{
  "image_size": 32,
  "tokenizer": "word",
  "encoder_arch": "resmlp",
  "encoder_mlp_ratio": 3,
  "encoder_parallel_block": false,
  "encoder_inner_norm": false,
  "encoder_drop_path": 0.05,
  "encoder_layers": 8,
  "decoder_width": 320,
  "decoder_layers": 8,
  "decoder_activation": "gelu",
  "decoder_inner_norm": true,
  "decoder_positions": "learned"
}
Rows from block 2 of the text decoder of a small image captioner, named by matrix and row number. Rows with one number belong to one neuron. Each number is 500 + 25 x the weight over its row's rms, rounded and kept within 0 to 999. All counts start at 0. Numbers have three digits each.
After each neuron's rows are labels from the 100 texts, of 14848, where the neuron reaches its highest value: "tokens" is the input token at the peak. Only what is clearly more common there than usual is listed. The data: made-up road signs on poles. In brackets: how many of the 100, against the usual share in percent.
# fc1: MLP up (decoder.blocks.2.mlp.fc1.weight, 640x320), inputs 160-319
# fc2: MLP down (decoder.blocks.2.mlp.fc2.weight, 320x640, transposed), outputs 160-319

fc1.547:472520478512504537511498488496481445541535477475542513509519529522493515526511481487516483474486441500495521489498549449544529532524497531513497492508500467522503519513465503467459476456461535495501483488520538514559514505478492452516487504488478494527475460523502481520472501534526485531508474562518469538451499470511548515489462532508513532506481517498480507542472494486521520491479532510537489543511512511462459485536491515513514505483488511533524554450523507455493489510510493
fc2.547:470488518527525558510505514491473510492510511554490473467502472484483522444509506497459499487475526475462463515505481505514490489479539460537466514551517541478501498493498499527504481509501480530466454527501482507465459496523491565491498554478514528477513515466487496511543508533478517480515523458486502463548515530490491482495513499537470500483523499479545501526490505493505512537548471473538509525475487474488543479516517478505447517489531470506510515552494510501512484484486488
tokens: "showing" (86 vs 8)

fc1.581:514534476505488502518475496482480510461492509463512488518502507466523466501477499515491468528503515534479474498471453525475480511491475513512478470510525480503566545472486477490510532539493480521506463497500508538585499486502516484563502479482557490504471468523516497497477527499483496516452493503486460471517453479512506507500501540499527430510453504458473485506507537512490505484522535459520484495499497533507484503505502467522542525464463486451504486544483493476494505490494502
fc2.581:489437458503513482506503513496499530509526482507502480513463487534509495486518471462541481487482485516535482452499539494483490506503475476487481518524534508526545471481548533470443488482477492473486488471516469492526516490503536524486493477513498551503510532462515486512483482513516537483522485495552504574496537530495487501518506487528491495484544522507519502493506471505518556507478539544499518528481496495475512500519470484506484516504510503519538531515521527519509486495493508
tokens: "sign" (100 vs 8)

fc1.630:499471499514501537513480529523460502481513468500512493532514498529484496504510528487490495531512531476482495529507548480482479540501488507511485505479457504545459521509487497529541489507503468461505450534473481490528520501496469539467534502495500504492454493501508522472487527488462489494540504502527502453482526456461508508454546537540494524499503505521534483514476507501532541511494454471509451491482457523481452488486508460519493470546519477496503497474522509496517461526505472
fc2.630:497510489507518474493504499499490484479502474528529451479465519497504474527524518487551489479487490503496541464505502462483495481499533479501466507470473482512462541488490484466492504517502498534476534497512478507526527504489485498510481461501495521455545450511460469504515541515492496488495513422494509511465480502459466499487491474509460513504548529526473506477520508463484485489486449467540517464508553518504517520520491505511514509501506533496496469514476477508540517482470454
tokens: "showing" (93 vs 8)

fc1.98:477542477512477536495490511490511515480534503537482532468475515521485505488495505528496472506488545535472500511512483507491563497495524451484513503468474510429491496464505462477515518515503523498548510469522538493495480481482497508489477483490531507534458523493510473518458516512472506531509548493541488513497527497562504550506531501469519517527533482493553480529467519518447500518509469460494518497500483528521464570511483507515498525545478513509524514546512502496535512508514502
fc2.98:534469519519495486472556478539504466512442504524534520499511525477513487465498497460478513516525537488516513485475512484567502470473537528492485516487520534517479480521488555508496481543520469459493479505516510536509491518485485509507522513528458479528562535473493512493533525465481496500463493538513482476490516509499491494490499504521537492458530512471454508498522476485519506478487492485514487475492469468520521479455490545516466493482507513489520504497502506532511534511511488
tokens: "showing" (63 vs 8)

fc1.414:501510474466479506509462536475526477488530497543501498472538496490551484536552468503514516443524497490498523497487478490468480471489498506510523484504474536401563513502475498522526458531497500466457494496483491499515491520542465505555472531505521507529457494562532522537464512479501524488463489512548481496485520474517483491494479498485470502496445471508467495497489497498495463498528494531528515518550533519439535507490489519456453498501486511479538478494502556508518500487475492
fc2.414:472464500482476507523450517511508512493483483494484464506514469527520492450507529485512517525488505492498514510553521487509526523501489510537499538498467419521507445514541526529493520530534497524507525524471535445513474474485520482505488493523495524524513467519456523483481505510451481538480482552472508509552486483498525516521508494504496498543498539472503524529480474492536496494453503471496503467443526454485513509492464506528478519461533507539447544507509497497490491486519458
tokens: "with" (100 vs 8)

fc1.551:503531450493480513477521472491513516541499505480504527497523513492494518545525521449488493506499509491521511532465534477491495536529515525517520502495543460524487472459512470485509484496449447497485532505526460527465485481509481502501533498460557478481506529496451523510472484481495527494507510469476532497509502537522501495497532490495505528439455542481442479451499496529482486493501522505515495474455467481468498522508507508502475524499532503479466512456479519528499501495459515
fc2.551:496497553498540483499516515510523475536499526483482472454446470505482506493523542544530487509474483509530480494470530514502490506460513433498505510555440560493469465514499486487516551500513487515481463512486477494521526478494498507531503528541474450503534499505513499472492503543513496475512469491489494547507482505484552490530506511524502481549527449497512428501483535454536508457513512476494517525443490496541502544497536490490456475478457494489497491509507485505417553489507487
tokens: "a" (100 vs 17)

fc1.513:524523502485452483495485455500483509490520550485484522498512523502506503494511484472493486475526499545478500505537539505477451485517503515538514492527509482468476546493473496471510462525545486498498487481503530536529483523463500496458490513475501503497478500477503519482509536506491523529503478517496509504434507493440538467508484528508510474504480484436440483491475548511484510489564531478509475451498500540504448512518524487537508484510482531521519482547520474478491519449440467
fc2.513:466478486504539497485518537470463481544531448484487447505486447556532519538521489477497478502490512522495515504493494561526509471482486462516501498501516563519512502489507521502512466505455500515501456506501484483517539553502591498475512479508537522454441472481518473481493467500483525539518455455497455497416486483497484502509474526494476530503492488487483485507469493474452525496501544530514511517493513500468454478514498492517488476531475547524543525514513524526473499497489497
tokens: "sign" (100 vs 8)

fc1.357:475467528523501535515498496439475506464492497560476493487517490509524457518501439521521498498519488473491464465541503499503499507518519499482502467478485531461497518465513541515516460524482531454472463495494507499516523456494504478481543482537515479492505521558515539509436526470520503475522520508516495458494522484497515494514514522527497515536504544508468499497497483481513531485536512463541443521470492547474468550488532490509489571493477474513512472455506502453495483446498454
fc2.357:542505484508509432510521526531474450509528514488516516499465496476507495499502476491521520502500499535497558509465490537509489440521520478485477495522513473505496489498520473458484536512524521498551473498530503517500465543516490537518485514536487515515493445464509492497485500503514490498448499551519475494545462487498460479488495491492525529466474478492496509473494522520576475487511501531485543468502503452489477479489541497507525465510521494452525484494487503561505456495503526
tokens: "a" (99 vs 17)

fc1.48:495498504466460459477523494469472486475518501486506423504481497527506480467491538491471526523514542555527492450495520514488449499464475504467484456500488500511463509475508508522477445536528471535474491503558489487515524491488505489477505507463481487528496453483525504469512475474497486489463492525509480525477526480493524508508502484506518476521521511475546474494508510483498516452450533520526510505569492491496505506490468521513508527505506489516495538486501479544491498490471520
fc2.48:467544520532502470513483505499469490487516520521508502497506500505508487504460530546471479495480485494505474462470479469528515510506506494524536493482503541491494529536486539472459456499468539516528549501478465527480445482498524516437535488466523517445448464453517541477531518462551502481488555503494492544480506559513515488512461478506520542539505500494520498484487466515492504510514452510517515468476496489476528527487532512497493492537501468521480464517506485468482539509507528
tokens: "a" (100 vs 17)

fc1.176:515503512522528498529488501489493524463506539495517549545553486511511558482515514484522466508487494506523494498505516486455481525498474512520481504499494472490521548524537512488510467505491467480472464477506508467525510491511505505511488503478475479481528495496499490537508555538495470512459523501524496519477508486492497497489515512488503512508509479432507432505502528508528537512540472505452472501514518485522493487546481513459503457467473502437526435463541514504508495489494464
fc2.176:498452445479489485526508529474500510486507473465524469469495501512519496487515471486497465506450454523492463457492516530489508497522487445483485505490502486514545491502484506483487524485481475481466495477504485507522526520522538528504511457530511507505485542518511493497493530516511556473495489506482500502503522503499508512504502467509491520516498511537487512473516513511517545502463573495505554492486500526487511498496466513548508547541520473544510553528510504495450467527496503
tokens: "sign" (100 vs 8)

fc1.231:508449489522556508497524525487497495516490528502546505513497513524520510496509472435509504500453505461503501485493512495568499493483488491507502492488523498545514527513483473557501518512484488571509543481500483456467497509534508477549517503482567488491520497515451450503490496456510546543475478441553530478500498568481502490500512467484522508468512485499480500491499492518519451509517489505499485453519537480519510493522484448498514538508468497490487522524514489532540514514497474
fc2.231:477511485519460480494507439537471504492493521473471530566478471427480469491502534504520522503542469486506482508493511530465509503481511469449535577485469530446477538496457508526489515473501518501539505502472544502496473536467487514477477529492468507525474503517509527497518514497481470489487484505464512506496484470484489493475509523487511552479509456496529495530509529496461488497503501494530523471530491515515523513531489471484470481476515513484468487445493495492486501507475513
tokens: "a" (76 vs 17)

fc1.359:466501480488496512519464526508515475490521491469472483554476539518488486521469478476515491511475493544501497491460511495506525495483467489498492491528467488469516511526516535448509504515518510522466468550494512527512507516473489500483428497558537546529493469520478493489466459498487461540460531482491480482471460500500507443522502523520495465551501495513516505474500497471506453492484534506523484509492484485513538568475493518506504482485489518473488533482505464494503515502522448
fc2.359:481522536489531460515542472460522545495549480486489517461511495466514529516514506491493566497572507465492482575458504496487513514471482516502461509504515507511460480480510505495488468531489546526515475501516532519475490440542534465486489537463549543500476472471523533519496491494520519522525469528506517502485518490526506512504478477498462504478497546508485525500514492536520515501512491475437499524478522523462482516487473472495492535504471536535508468498520533505486488528503550
tokens: "a" (100 vs 17)

fc1.226:458521524479533482501489536528530532531473495492526480495493483517507501500472513489459481464534472505524463488494537494475491522509531492484500459544485517514517498541493508494503514534487475511516519488466507526533486510534527497464506480489482508468500470528512486444471502456521511559468414484558519488475511537511463500476482519524520528504478535511509503477478484528502460516501546513477510473477525499456493468491484528505478508476507519502513503520492524487486507472485516
fc2.226:504487484481522506451525487493530507495529512480521515470475527494510492527508508490530496474534522482513512528458494515553521478490481511513545477491486515505461469534500453515536500495525501559559478472479504493463502443490493450479520499494491511552521472502515494536496512473514476519540493522522493479485509504503475541507491483498511470529500472516486501556467449489450510517497523484485499477493529513530507512416513529467520494526479489504522467437498495523494496516468519
tokens: "showing" (98 vs 8)

fc1.586:471504482468469521503496513494457511493440501466509527534518520544470476487503470498484500513480488544487514499470532512499474504540474506482468489477536495516529503504495507507484491471512500515517474464495532509492474515473509524518557497502479541457529461515529489465450521517465496481543514465492476485482524500487474540473495436484494519511508461489508477530507486511491531530490516529482511542482510520540492518512497506506508462518483484480501443525494506522507521468561458
fc2.586:510454491524512486497517505471445504481503454537467488529472493547513508488498514500486502512506491476500488492485513462490532514512504493490520527482471528482488504486476483511471496496482483511480464522518455515490523474493514502503491510471496470512476548507495481516507478466507485493504502524496544509515546470490497486535495536545527509511483483511507490497461519505484513504544517483522483498506450524490528491477471514539516493495455535522514482516513478481476486531430503
tokens: "showing" (60 vs 8); "a" (40 vs 17)

fc1.229:483501496522484513488495537478462504487504506511512471523502485533524475511500491519499517515486525487502479513503562482453452464500541451506447515466505489495498482523470541532495489501485510515510499496511487510486479465499484478502523462473505527482462479478512462444454476534513520492488463487477503527480471497506510506476492480536497526522459524481493496496536521526525532517496489561514503510522497471492476491538525445478479496488441502490540482518500518476476480507525470
fc2.229:513509518498460433479509500482525442511530530495507506533548544530472507478506511469519511504507530529477524512528483530540489505477467529492488511451500494516467495511496503497507483499499513491538489538480494511516486503469458478481510443586489483492492525471484521469519469502452508544534464520506492490455513490465510484487486564455470526464520511489491493467522493474490485478504488481474506515477469526519506504506489468491502517443503467491529495569489495512529505473468491
tokens: "sign" (67 vs 8); "showing" (33 vs 8)

fc1.371:524518480502481509491529534489485475495524555500520481486530457504460490535521472519528453510532517534546515473494478478505480517518515490527501518480467516427512497487463520538500541510504518501486497481460534453483505500527473466548485499502532493489495511460554544515476520508484533474508469508509478528480505503486470494496495489494523504475488494484484495500490490480521516541481552473497483546496482526466515432490559488497482463490446495505502477510569485517449487498525456
fc2.371:498483517466522519517524479527452525489522482496472506540526513476499503499504503484536504546473529485503514510435490561513506514504447533477477495505513487499508489499502509495493541507532505519496457521494494495508504521509423486508507492485518527492502528492471478512528509527526508481499529517510518519496488496524513501519515508497492500549514478506582523531542502482472527509466513465539434498499414482519475485475479501503491486553484460518454534473515463498476487493475486
tokens: "showing" (100 vs 8)

fc1.498:463515441565487532500510472525504482499498527452536514502557534528496508440477483500527481523509508462499521552545465499503506478539510533450504495508498470509467483470537505485502502535522514521522508479472527462511455509485482532457495529526493474449542542496469490439476463532486499504469499461502462527490510485516493505504472493548548503539492527499485490445507496522464502457502580476513488490518468510497523500513501501523492494508515534524482466471509519511513486521543523
fc2.498:487491538499512475507464527500471539433505448567542505490521502452477472502504521528484506491482456485479510472479494478500548504492530494510594509477511497519484500499467494506503506477504492470497522501471493468471510534483493501527532530480528477512558489466516485505474501492520528487558511509512525527518495501472492496455531541486492521479504504495495536545529470522490496505456439504461495532511494468465501482503530514534499480491540463492516501512496449500533517473510506
tokens: "a" (100 vs 17)

fc1.535:511516493498452506487476483477489469491489527503505502493495531520565488510477559507521496471496521508468485526497482521502516495502486469507494515512501503497520520505501479465525479504517474493494519445470516489526477531483535478427528470509533511478503520510507522468503559475483529528493462539521493504449452488523492493538460511494505479470443503486511505504466472491497466457567514511514498486495445539496515514526509474529519499502490548510517548547526503527486522477500526
fc2.535:481466486492482467510486476482475454552488481493444467476537478532532508520522512487525475513510540539531499520498483551474523449517474498521467507522524518496470502467496513485498474519512480517486509497506523464544483524456543539517479502501518506472468483497503525457491531490470533542494459500484483509409516482474518507511510529485485503545496512501459511484474517498487477477485531512499492516483519490501463527532493500501468490545491548521559534543512497527505532497510498
tokens: "sign" (100 vs 8)